config.yaml
encoder_arch: "densenet"
model: "contrastive image-text model"
dataset: "drawn branching plants"
train_examples: 72500
image_size: 64
crop_scale_min: 1
horizontal_flip: false
translate: 0.12
cutout: 0.4
tokenizer: "word"
vocab_size: 26
loss: "softmax"
embed_dim: 256
encoder_norm: "batchnorm"
encoder_activation: "relu6"
encoder_depths: [6, 12, 6]
encoder_kernel_size: 3
encoder_stem: "single"
encoder_growth_rate: 16
text_encoder_causal: true
text_encoder_width: 128
text_encoder_layers: 6
text_encoder_norm: "layernorm"
text_encoder_norm_position: "pre"
text_encoder_activation: "gelu"
text_encoder_mlp_ratio: 4
text_encoder_head_dim: 32
text_encoder_fused_qkv: true
text_encoder_bias: "none"
text_encoder_qk_norm: false
text_encoder_parallel_block: false
text_encoder_inner_norm: false
text_encoder_positions: "learned"
init: "orthogonal"
residual_init: "none"
optimizer: "soap"
beta2: 0.999
lr: 0.0043
beta1: 0.95
shampoo_beta: 0.95
eps: 1e-08
precondition_frequency: 10
max_precond_dim: 1024
one_sided: false
adamw_lr_other_params: 0.0018
grad_clip: 3.0
cautious_weight_decay: true
ema_decay: 0.995
steps: 5700
batch_size: 128
epochs: 10.1
lr_schedule: "cosine"
final_lr_fraction: 0.1
warmup_steps: 110
weight_decay: 0.1
adamw_weight_decay_other_params: 0.01
Rows from block 2 of the image encoder, named by matrix and row number. Rows with one number belong to one channel. Each number is 128 + 24 x the weight over its row's rms, rounded and kept within 0 to 255. All counts start at 0. Numbers have three digits each.
# conv1: bottleneck pointwise conv (encoder.blocks.2.conv1.weight, 64x128x1x1), inputs 0-127
# conv2: growth 3x3 conv (encoder.blocks.2.conv2.weight, 16x64x3x3, transposed), outputs 0-15, a 3x3 kernel for each
conv1.2:119153145113131088158158139102166105136117160117179134119167161130130105134131120177142114134132133144077176144123100109145148142117146093091134108118143171105082113136132119144139110135082117117107110113113122109126129077137121149132142154153164179137105118139152128099120136069098102124143125148135099114177123112141133127119123093109120153113139123156195114132155143163163089151098
conv2.2:079161148125102174153074123113174111136123141139103165104165105141118128102153127106123133125156128126121115080125128133141139121172165091168127130120123113080154079162153125118159158157079126173136136080123112137161106119101113140140156132139127130092086101138131104106148104108131135117138121143132128131143100140110105134162153113133168142125164143102086062134111104154114149123152120159119160116108141094141134098111155161122102
conv1.3:089138133106106131134151130157117159192123117107141106139124122111124114112104148158147099122159139104112088134097151111129144115117111121090124111119094107113091146150109122155116116125089132145132160113168113091074116138127126175111134134150138123133113135151065127160123100132119119071098166106093100138188095093120083101111128092112107140114109114156126107086135125119169110150105
conv2.3:103127167162098132124075126134151082156125119167099120143148133144058101081070140142149137120128143152122123106119138114175155134113147124093143159073117134136113135145142156126098110104096123141164127095132089118126140137118133134096132116104166138095120153116127155124153087076107154091156104134160145141165123123145142140147105142131099125128112171148121111141172089134151082149147123149121122142115158117084114128112133137178129
conv1.4:125112096122113139176126144066100107133143112119113110116109148113119140119112100136132107143084124155141135177101131116104140128104153133142088147108153131132159144096115140112124120152141153106122191097139121170146159148146182120112110170119095130129131108073158131165131148148138149099141126148158119096189178136116107113100095108131119118160158128143155135096131125087136073114122
conv2.4:087165085100158146163120132139100121186117165132126132147149123127111143118163111130136081143182098112158129150134119131165131151121091076129152097130165084113105145114084130125169126141116148132177126115143124114122163100141121140095162129136146101126138147157142154109111135134068129107171152102111083120123147147157131141123160105128158127105095142102094126134068128162091123127104109133105157142161105109135130148118126114102125
conv1.9:148090143123152112098128132116114139113142140114141137131094167110089135156144107165133131137109109134111163134126134144153133147145115149108135148114145107080127124121135101128101146127124127076131150133125144134112130124136173164136124111140075108146097144129096147121125133138139200113110100164136113130103112121144093117108082078149107087133176094219171149096116105113119094150153
conv2.9:117136120097129142112124147141110098160099152109117158170110115125147159076118115137146122101128136110149111106143096128195125108121124110152195106079132143084110174149099152150177066112129149122119128143147138136127151159099129111115131127128149132075167174114154168135122104110102099120139174122152127110120121121146118128130090083109103137090104150148108121140123129158143125138155107153113124143134154069103139138119138158110097
conv1.15:155166121111118154136144135110088114131163122057124128112086114113112131119154144105131105118115132121124100165103164119112125140112136118142105076119143139114128105169141094101130142115152132114094137114145136125143178064122138083121110131112104126089120159172153134118118133101108150136079159130150087174112116151127132130068107154124160117146166123157159136108154159127163094141131
conv2.15:103152144085095111130112110125135141168106099112168115149116087084101120106153121127137140138148155114111099127129151103130101164173118114121193136097126114148088147113120162099182122145111113137088101142138108119063139108091095142143111095147104110116137137112154112121092136172110114118170164132111128105132172108122153188141123134146123114176182151111133139094130113151128141114098118108094141158132156119120118148149118135122130
conv1.16:145177167142091100126113141093110136089118101114105123115137125141123141169132098183099100140123131129106115156158133102113114134115173107137128111157088121127102104108141143093091133163138098084118135127153098126177110079135108128130123166146130106136096155112119127102137140131181085135090122110128169127128134151146119126107117094149074079127142137116164128159174138160124103117137
conv2.16:112102115119121122142115107109052133112088154079153129150118128072085144128157153108164155115172139119119106144123112124122141146124130083135104101108154156101151113137105131105141172111119156144105131163099105094117109134151117101154138112078136126146108132113105116126081107122146133109142186150117149178099126186105135104149153099105165116129121110145145154134079153146092136120135132152117151128152152114125168158158122136105125
conv1.18:131125135128120130102154139153139181150166106128098119136141129119139147177103163095128117133101117101131141162070133117156144125126130087113150111143106114152103128125154163156135145110121114153130116061138134087152132105106143134137104111092153113137096122158138103105110116146118158108138117189090102134108109163112147118103110121094138141102141104135099136155114180149114132109214
conv2.18:125102120117130090101127111134139147150122130160146114161153102120158141139125088102153151096087141128152132127139115081103091126112106093133166111119136125143152184165077088094130173138077129127129087167092135129104096152139086124150112094119168113099117120127114111087127084088125129137141141147096101067136147122128115121128122122113098073121133111129110113136138156109154141138102129112113140103125121106162161125130101073144144
conv1.21:117119112146106106115146163113118130127109136125154133146126117116081120119142146185157093178143124181108110113143105110131128161123152137166122125116134141126084114120110080088100095129125125134129122144116103098082119109133120145130148125159168139139145124132131159180155137076120106120122148129128172163144121134136112109104134109127159144153162108168166157072139079174108076126105
conv2.21:117147183127095159148063146168159102196106131144103121163133140080113128103122159139105132133111149112142107107112167106149130130146126126125170145091122133100094168136132117104111131146122127152113118099148130145161138148117117130148106121115113143104113166127135137094102122136132105074118159178109136121149132114123109108123098122121100129121111124141106107147108127124124161087142069097084138135131178131064121126102163129171115
conv1.28:158160142138133156139144171143164141140193121126109119112118128125101154137106132102062100130104122094142127179126102154149133152097144101107113112130116112090135106146139149126085134118173150111109108137073132132152093147124126126130149115105119142107121153147122103112129123163134109119097115176175112144099178134068103135122122127141123132099114084196150125123144106110131123104150
conv2.28:125155120090135142117119137166093124106103156115160152112126124085106146117144130099135129169172123122139114133175116129158125105154135116157150091121110143082119158134096116121130096146174145122172094122129113179093138113127154127088126112127128114131194136157150149128117133132105079142169162151117123131129145153127118132142145130133110104112126158128103135154088139176080141134114122130094173116171107108109100085172164149101095
conv1.35:103124148084127142136132117128115130168129123153123132160132156130144074113142111142121097141150112124109124124124136091147133118126134078135160121115133157172143168165143180117120106116085138120094166130115124116108140121115139137129142138087122182097127144118124119096125127137097157138129101074132051168108161124104093098173097162137169125111131122127119096091105092093122147150098
conv2.35:167130120126127090064166101146131112109110123103130150088119118152104102123127145113136126137128143138125131140101177150115186148072119151096100170138109095161108154108106132146094123093191110137144158138146082117153125115159155131148117115110145142147155088125150136099145143129102129154147094110124128113128112118118112136101116133118104127110133147092112133115139102161118123140173080211135130151093133100127129116133121169154104
conv1.39:129145125120169110120127108115114118107126111173092077117120119138067147125082117122119102143096123181109107122119099091175109131150137097143127137119133100112098148137149139126163125086125145110149120162202121141172100122132142142128098114092145117147139149139127107135110133128141144116085163132086114147114119123170140116142126107110079089154095132115139104075109154161106136103099
conv2.39:129160130141148118128146113103108099136113140123144175127131166097119160115111136147123122105113142107073077091111107120125106125133128113172155125073126152099126129133108111178123107129147105099097095152144128107137146167170101133088093125123138142140124131120122162097080075124189099121160139126147154151179147111168112087114124115125109131146104170134158132123100118157120159158167129126132112133134103107090132099106114095141161
conv1.44:146146124151138103175160118109115107124091125106136127146166108124131164116180116138111068141096138087070139112192120134128130126139126125109097118140149138120153147124108134135135140123103123109097136122095131151132111111157160187141141135148148101117149126164106144131135146115123140120116132104189153105093152105144123131112113087163072153115178177184125122132119145112134115126102
conv2.44:085140146083114150108127121107151149134134173137105127154140068168115144045205101103099136114123079176132148157150122114122116105159077139126140107122148083086129122120117119114133129104131152121120139111142135142119094118150162143123164136127117112134124101114107125134105164164087089113156168124130130125144136116100120132111141135097088109117158112154155101165142088158130117126150113155144100100119146117138141146149139133117142
conv1.48:114136109121121115141137132124145110139129077105111179154141169110125147105110106108137136134143170150173155151138118159111132130106130099123112074133131136125106142106115131078105117145154100144114163055082134117130124140166136122145107134135099123130175096101121139119125108139124146110141111089108124105123095131100106127144138179138148123153125125113109112119162120113235096123144
conv2.48:128135122117139130118117144131123162120157123128151121082131132143135154138102128140139124139099125133092124134095129121147166125132130139081135135136123084154137087077156127155128130140135085147136183099105156100152117099117067177169140115114078189139074077122140134153132169134111145129130086111127103092114139159120143173150141157190115101178155093093151133120128122121114109130117117126135117109108114159171122127126118113120145
conv1.50:070148116141104109141104123139129080102104125106105080131137092106141140136114163112164116086118151163081139147143076111124139118127136122114123093106142136138102178128123157123124165125104123121157134121159097135104115107122134094144100134131171141135155154134136157129141150116103128097087105084099155131154102104091115102145171125147099091141079117127123125085113116168080146135111
conv2.50:119171083119157103107124135122121122127130063154080145149121129144081135115109144145122114107101131139107107135117117119139117140150140101109149113092108216138084087119127162153135112103134117143107142137169087120162131134135122117104141128068149116090148152160122148129155106078151138103137140190125137136163131120174166105114112139126092121121087133146139105137132120174112130138122122117141137120155143125093110106077143133145130
conv1.51:132111133090111099145137126126121170179128125107139119148141151123128111116129122164141145128120126101088125097125116089141136105142131181132144138111131141113110110152110154121130111158151126144139116106151082116138178101136109119110098116133110170129109131153129158125089068127138133134054161125119129160105115141160109089055083111101100169128131101136130163140143131142082127171158
conv2.51:134125112146087133179060188137159104130115109146144145129133127092139139107168116085154189132080128163135136145103086136072116159089134119105145155143144139139118161148117068112121148151111114148139095141165129127105114153117113101143151132121151143137114158132106118115144108116130143149125115158112158089135134099166144104100109128104101108102139142119097136119143121078182110169111109117125099115093135117127162141110127128145129
conv1.61:121109115149109121186114140155159084142123154089155136148165139140121126096114092149096159126139138108117115108165103134098165091136143104112148107130134136094155111165121133114150124131117104126079108150107180135135097136116112115160173126160119133169121124163126109084145123109130112138102131091126127134148160108120130113143155099120127086171119187139082196118145116122150115101130
conv2.61:132140149105135115112144123114146154093173157135105160141195084167134127104177138107090119138056072155107104128112137123122130135097128138116135128143151073085167132135133125109115127108108137109168182130129111122118109137158117166099101159098152140164124127110114122147101173164100127114109102114130131129142116146127132123123108106125096112147153133088136113143159149117166158091170117137156142143108114164109128157171133130133139
conv1.63:115092067152102127137126151127128103135171138148168135153147108114112117094129147115147123142130159210129081115126147117137135146145138098170116115102114135177080119178160128112111133086137116125132076129084108146165133153110124126145129092141129128118107126108166139139115164122116158136108126106104087170122117111133105091134140112127140086137143163152129122107127098137115122157078
conv2.63:123141130156129133105112126122113107143143082116109135149140158095113121134130110115140146122139162126117089129123170120147134146106117093132163154142115121181106134133121177133113135118128129149144151121145121101175158113140130105152092119149137121127140163114136131134114115126124115066137132146109116133128103087184154125122122098071062091160123102114128118135111129130093147140182140115154140158121139085035095123160147154175103